Weights of a small contrastive image-text model: encoder activation swiglu, trained on rosettes with rotational symmetry.
Rows from block 3 of the text encoder of a small contrastive image-text model, named by matrix and row number. Rows with one number within an expert belong to one neuron, the router's apart. Each number is 500 + 50 x the weight over its row's rms, rounded and kept within 0 to 999. All counts start at 0. Numbers have three digits each. After the name is the row's rms in percent of the matrix's.
After each expert's rows are labels from the 100 texts, of 14848, where the router gives the expert most weight on average: "fires on" is the input token at the peak. Only what is clearly more common there than usual is listed. The data: rosettes with rotational symmetry. In brackets: how many of the 100, against the usual share in percent.
# router: slot weights (text_encoder.blocks.3.mlp.router.weight, 64x256, trained with AdamW), inputs 0-127
# up: expert up (text_encoder.blocks.3.mlp.up, 32x64x256), inputs 0-127
# down: expert down (text_encoder.blocks.3.mlp.down, 32x256x64, transposed), outputs 0-127

# expert 13
router.26 129:546450550505527559526566524462529514572557430478520540477441496433470587457547569515481508471477505471525477498477478548491523456556503427457530571478450429427507453580496563447481482513594560521464547492529500469487497503461520424448494458371542507525439516498455543471511500433540505482632548385468499518547569503597590525484459508419551546521418445507553488480509612484510493543555
router.27 127:559450508498563545631557510534504567636463498510469434480477508554450404522575469552424481563468458490463464484611463490474535507633482480458536549453513522534487493422439444450459451412433434413535524439483409521441441525425464548542469490558535528511464457504395502485499514577527585539541394540453468536536516562496492549485482552508541502544505492536509564571576434450560476416431
up.0 099:527545446421520497440622458458474531515497532447488495519546477623468522525518439543419457529543484529513437523433504497520613439499473441474552519529521530528557428417446509546473509478471443466526534498562412464494406480556401462581515457517518557587554511533493539546471473478457476498559464547468381480535474565544509471586557456536505498570546499453489581512441474483426533522476
down.0 101:454486527541426546565380424551466399471473543525550467397508502462497427474398505514549494502463528441493500491527491456396549489544429577532498542435569460543513501581634492541517509492533515476518486532456460490480483529480546548430491638494442438415533421471472500498508568521439507482465493520581433539461497463473516486458463597506491531521488449580490499572454498490662414438504
up.1 104:493491406476504492497502459459470477508449503496465495461534541574484454567460469544574582531373466495530460523486483428485448485471487568569425472429517403428518573461528524565527534482554487424505425454413519438510532469503569506516481531500497430503503439449562398536414551539442494515575601455528484544436531509406550490498464563486513414529591602509479488509526477467548494502450
down.1 099:474460581519510580463524555596568528542535458565498533467479512397498573491634526516458513478488426448448488464433533514488491468523538457485582535464449487566486419526545431485509472465466615536522524494622511570549563497549465491444514502424538507435574558597439616518534525545510525487440502461464539542473504513605491484532530387462508494530469448490550453456519600523548470492558
fires on: "pinwheel" (100 vs 4.5)

# expert 0
router.0 108:583560505490510442510445514472479421444469513517493578532570547498531411524527556539498466531469541599446471612398459485562510460454494462506412541569516427503513536427504537508455458523563545544428569477438494535510471582567471459516485495555570546586449514475461426478528580531586576605581537425455572555427483529521459547494522471396534550525532503551539512555508505463482545431506
router.1 154:501601515419485409492447460538483370480421446508497601574580564484477489479596474492590504508542477569512519543535527359536518506444585499464409484519474556528505563463515442558505546566479495537471555515530564533539650605438467476435511432527560554530468423544412499454551527505531428577458511456565514525442533443503421550511550447514441460578546579520487567474465489447504590482466
up.0 121:551534487488515464536488444494550516437495477474553519546502564456503455514515519622519451507460451477432500494590484526402410525463503473561476595522489492466542483472556493513531522537551476515441519402513499476465497400399395478481506507550512528598507504498464548455483552433573515523540587596497571571502578469526442463413460567517490486565438523477488451490453493516569484512553
down.0 103:541429439505455570489549501494424534499578504492459523497509529482488464554400473485583449507525526491554448404459556395521455507486530531506503437491581543461558459514420509461461491477438524477563561511480485433658517529469508540500482483529431552489577513530433512530499544558392483514402480514575534470442438428488497646485568468417453494434530627498562496499493557472441456532402
up.1 113:430491461452561526298557459441511474496498597536460541478589523464484583561631475492524625489445475478479497473499473546500496502519569535470424458503557435539491590492481469596578442534507561542603522469479498492488524442553483527412492486480487455558510479559593534474463534472437433477509506445514494500498506431498491456511483528482547511497549547492550500537543495498468491501476
down.1 118:518456411591523468432495564442524561578509488482562478418496426551444554501492477452540564550387584580480559499491436580571532521544464515563500485499560494513536502537382579585599440523520512456575482502448534466443441528551496462535467611471504560504460538432604474485463533466478548466509515455488511527513529460611574506488464550540437513469416489516453528501586509501364487466501
fires on: "rosette" (58 vs 9.1); "warm" (31 vs 1.3)

# expert 22
router.44 155:547489572449571453481458458463497427516438510514539519553529590391503459565523534526512471478586430484490518494541501441549516513420474516546452507461409554498556455461550527462494533558472424547565512563449532514452445572472499533474581490493501416522563556542459502494594507582499560445462553504466494579523490554449467532453564573495499547482476488504486553451573551530569493454527
router.45 139:558530535454583439482496439467529493458477486511519527501532589453474491571574545465497542405575466450527498506520476561498528466464523493512450540517358453569520324471513448430531477525491449547531593577460494475489562475546446527443583460466476404513481494491488506432612528534389522428481540479470486581547545577499382577461557484592494516484526489563455546505464496540578486526496
up.0 103:457435485453515468357477507536475454467415371510432489469516505520485521427448537588446474564605528438512492583503553560517461477567494555594507475553482430430517546503464484613470419480526488515439473502634472448545492281509521567503441421474514451512558543575507560475396526489460493505553494423499493505496420461577516491482460558483558476460501441410572579566458481510478409536558
down.0 100:535533449467516472573508496447498557381600544541545510429427468465437506483574443460556576535396586514553512455513572544484553537460527437405533505435573558561563466535500505471593608494396485433413562470551514554545520593615430454537490511521510528442507458463540502502583418567498541480506518566506523492513564487486509496536489443469506510488503540575440559477528508521518612568502
up.1 083:476454413455480494380470483399416524532530464505525534479466489517541507499455548482459504476458475597508548481435469482527435467459533458438502429527597617465595581468478533465513539477518538470455482396514487450419489483487442493508500614431419556498553558494499474487470491440467527531561516456533512447482500534450508441552442517409463474487437477465588487468464572373504488536537
down.1 085:431501572490492500441555454497464598472611541487486539562486459531498606463506499513448489450586443499516525451522530431502544497609589443496589486480531547560568551464506556458516611501458440477522497415575472426599449494383425654514552562451486456491416450576495445510445465519532489552522536410484608483522479473510573503548484468475503454560452434489517460438505531421463539539525
fires on: "rosette" (100 vs 9.1)

# expert 9
router.18 143:518483509438544469497452478474440442552501463496469404476524506476473556569551462503507586506502530479415486451602541534593533418508497514503440486430565492490605526455502444579579557550451616505587466501496544474558537475422429540616424469458515389508554437486588543547421535527518521523484517512475547509511450409564486518589484551553494488485558477466493537588503443457470468568476
router.19 070:549482462510509443511516562421529444508499518460434490481488512497528474571527510519581495514498509505504464466407504545590587485544538457514437560491455561408559434509596553430499606496515471563441535559503445515520366534520475412540427463497447512534462556538463608480523467499561563499489481515466609604579428530565518534559523484489597536467494604536571524501538476405494544484505
up.0 074:505469517518404574554524523516427538473480464570452543533609520485503450496504557548433609494450474493470472484518494458490525478518522487426551532526460511536475530421576533441412555544605531467491514432530522432587514502521471466530466435447533562483481497450523521469532365544482474499533478484427538482524531516626570503410468481527403521438475571461551510508499553489512513452452
down.0 090:534593542548513448585405487526508535589486540524483494428507451456532497472566396401452449475430563548468481573497513510467540447510473490583545427424557496532597456480519516495583544467538572439508551505477502581462580441554480561527487561591504408604496481494558488597391573538450462574477573555572485527592543478533551574437611498463510527523449417551428460559466557538629522481535
up.1 100:484441487552441429483354531508449461493469526505516430525484573440569459556486553483425434561529552574511503476423514525463407496504519563536534519622421545492475571505510461496489503552476497519467473465506434501526523526552542488520456523452451442545531477556536564539440446436488507482513471459417518472446503472510409537495453442507387499484522487550488470447426470496566549533486
down.1 097:539484532439541437461545495410530521490526549424473457432522469537512541550623464607514502440443471484515456530498499526472547498506504427479372601422583498503620448470498439635498487457470407417520521517473524407469494590547494516581499504496431442518560511465491525518559442555544514473519508415525520602440427590460601478478547498481508491485554453503476450458564488603494457586490
fires on: "rosette" (100 vs 9.1)

# expert 19
router.38 105:588517484455505496460466424561497491429419561501479512550428500461430521456564572562540546518442561559561492473406470569502596520531479506561501473502488513497549423496507522550526477425514575565511561531483537507498480581536548500559465426547530480501497452527543485462502551619484550565425469445451558549518493534552460550519534462488591500476397510473531552535523583473567566514500
router.39 079:518515490459534476579558481489567470514482590408464529505527445502485494514504521472499480583535489459494509546469476623612527505486460513507457472559439579471540469469532498521547477478525604540555566551429494433469445581554498451547436469471492517567445583553446402452524558580484564593557503481542553527484593529484376527602541493543599561484491568543531582576517576405587585498539
up.0 069:493548418552407507568430502526463451346529447474510506456540494448558580528534490528479442508512488536466437453523530452426525519377514396537500498489474509442433522482479447539505488483559591536409516490506441534471567491481503520459476487510491495419495513470474526517539447501478396477445538484481497398486479423561461531528428511522516486485583552506539500554515472519517465493494
down.0 077:455524471441458482416497407478531539520457519518463477455497463527451466498499605405518499514459494451474591533440505465481480466496584544548484411483511436476558455553520494482569573434460403430567541530447545488493481439562523432501510488425473502518527424611526596479419477437491477516581446472463559491469480506577466476503506399437448542507484437511502552530478520527433510533589
up.1 130:529449435457479532530452523503593458529435526426605605554472540410433345509464555437469535508439464493525457417498519488459512474482466496513476516493461473592539482473562549484546473491522501434453508517484549485573475525507512500568461546405458476519523475498593573521598519427525472481488528460471488528491449549518532535494510454582427531574527504454529498446614426555484539566496
down.1 107:542499593466529453565500496432485487501528481488476547531469384522479585428568427530452488455555436504406491523520454441561455468505547497454502417578425495474489601566443493453541506527457504510474554609465493526468511438525557485451531551518576490500519524437458462522452491493524522428571549588481445506510612542475513517521529548460490528463530513546462431476427534491426495362438
fires on: "vivid" (100 vs 1.3)

# expert 20
router.40 075:560566430529573469501531509514561550511463493391444467528512545437542463506596549532454469483554506417504431542499507540591532463516475457555450550450454563469502510452538525447523494545543571525462577619489462537452449545543551417517491468454515475569482541531451519435482469556564597512535524517532581525519493591503521574540530440540631497542548582553504528506490529448543562523499
router.41 137:513540468598508526592516483493521469564557549440541474569517545428419563446448520536467485444465510529508470499518549583423551498445461481537483519548462420498478499584454429514467505607463558478426449511493442428481451465475576538533526436529447427516511453507537521522610484442466463422503411405426359590506450440474554588507487538427527519478490516541445543482567500526445521501550
up.0 086:506418587425420432523446506516438478485521435512504512531520513492555441412436518507556485518452492472502613479461507557523461610608519494485567405538382445464562493537471465564457582482486424511476496585420459533564465485554494571530624535440527436444479439507514417510513552496488500508424459514550501519455514513434470454480448484491464499480537529433514563460539536595475427596489
down.0 087:505467508479580493553530552524435554444524481434501535424519529465487494522442499430555483529516515536516430542599441501558514498557464531530567592457472496529504491541560533466450407645534417522453489565534499447460475488466455488513572522430496512500487412469533476529504508502526550533541494458448459573514528608533536534524506526425495431523500489535471412565552485424445466456436
up.1 114:496543467502544457496478409463539505443524406535536515472458565534598495487454531479510520479418561522478564471583568512455482562518562502456590438490541452448546452507521526447445517541503513523463496533454555480445435479481443427488458483459558443543592457478436525559574531503603523546588494516469523447553542512457500461448542542390496475473343478466484393498505553465480540526501
down.1 117:463437493385489476481477500528424583540498523494495555468516586474494491453596550541433516511617521497472446529527526574497470480495529507504496499518420572534481556479514566522472478429461615488448497535546521555566649559562546539452516498504532515485507503562624478498479506526408430359447481527571485456526490503494463438585474536561499548491487547398435538482512473469472440488517
fires on: "ten" (44 vs 1.1); "eight" (28 vs 1.1); "nine" (28 vs 1.1)

# expert 12
router.24 095:565497477524526436579461484490484570460543557477461621594532562508490554557546613443517509523505482556468549505435412529600496518538540495538411520575430550520564478557494549504523545450525492592465592548495469526447441570560598441489533468522531521495546479615435522555453469494457464475489484554523500527513589526477481588585613419566544501483542545548559462461427536518464561428397
router.25 080:590498562494600467557490408481533428531534569500563635520457435559489524522559565479514554529463539488470478538486402549647448518568514523523466495545496539507585456483460490494469496532501540547424472543434526548473498565571570413523490380477557516555552496527439528473467540567512562503516464525487576607497500516525471597525586452496588550516543541484485484465466553443528551497525
up.0 093:389462456518411480632471538515518533500521483511370572499472610506491545575501406420585437465467472555447470437480526481553439502457442531395506398355564501532431498409550393466425479487488538423491418446580512503418528457488401528510465449567569487458463503532593550532454464518476506486575461447522503467527506485408516653475468487512423418424423532522452444474517549413503588435493
down.0 090:501519526493483532542431514515462556504477483494589497439530439454455466492521486505454544470539412333603485446481535493502540479440526547547466511517400499473405492429440537566583530566629490512469498567569485526486482477512447510473558520490504608573546559529494393513425504473539517467425471522440510605574541461530563357559493563464572480485543486495509461526552482531497429457474
up.1 096:501508513509456470512457419490476476548443457489502498536552511595586525584544434464483439537471484458544408574459480542449478414576445392491558425583592489541487497617564530473435560463583535458565551549505535583503569514493520538530488518508504521487465478507478479447549456537509519509506517477495510456471475479582616530499473504538481456430520419510498467521439521559459428559474
down.1 088:529551522472519513560463537536500586579502492538556559482447464431463488442474559501490502485455480450554492474434509494497549466542431605453468593493377478477540418435554473553509447505533458462531407515569480447486525486523424509519424486442562469572542507473401399614445429496475515550513521474429463544485535473544444482528450485359460472619517571432581447532476567505495544461506
fires on: "dark" (100 vs 1.3)

# expert 6
router.12 143:541496558565528478556469475443521557538416524471409457488475547499553551430531519509471462445429473567455486607421479544575493508530424532504511470470466544514480429534505525469551435483493503435471475561437498419501441480424496452428405492462520396621518468570508458469519417491489520468397446422542482498569571461549528498536556420522585497469466502455463478435581512400494557419426
router.13 140:531495610570481438493493562484445495542457462502566609564545492437522483511469505501542503441546538523474421573529519569528590520556535537526563632499511522515514532538503496452466559514450530432406512509516475488539560568608440511466430519475620441464415538500378558539511508447517591471553507611549505489479504510559490553520476487554448420458570517535464589578430495521560550425517
up.0 105:504431489452373534529458424504464541568541522471518630483564543514493469525549499495471555485510521550503431478519454499528456499500545494553627415567494614484462491483487436462604489497604501545520506524432628508500482422490514502530535518466598516563516572482511581487564487544447510497503505425522497505520534551510551452494553481480435469505478503430549500475558495466437461456492
down.0 093:469529537563532530524543643493452511470440470502514401521447500483587573508587475461499557466531477456524540522439511439451515554587417574534403568479498467495578475491505552535498470552467523424434497515607453583504521516559589497533447471582457389484480446476510473549497514429505555400454460512394427499521566387515581528487475513549552602456504461540450488395559503474515478501498
up.1 071:473495488497490572554562422396405570367482575518428531515572426526526549482536542447501526518407517517461529543501545430539540425525451475536470434569533469463536563450512457553475464521461447522532572534453547505523471504511527517571575447646474577472513569518533594598420580472502511477472514533496519499570518490476543604528545446495502471562542587535441509495506560527457469530531
down.1 082:506441518565506418518431568457564546590418490492655437508463550494464532576542476445508522494389497483487436506497548511466366508482491503554541527446541526468458457453502507534536484493507475583488570408550492464544475517553522466446482480459479461450476483569350517462537495428435509544487538472474466606571429502485485493510468524577546486453509499562452521607447516477468587574438
fires on: "rosette" (100 vs 9.1)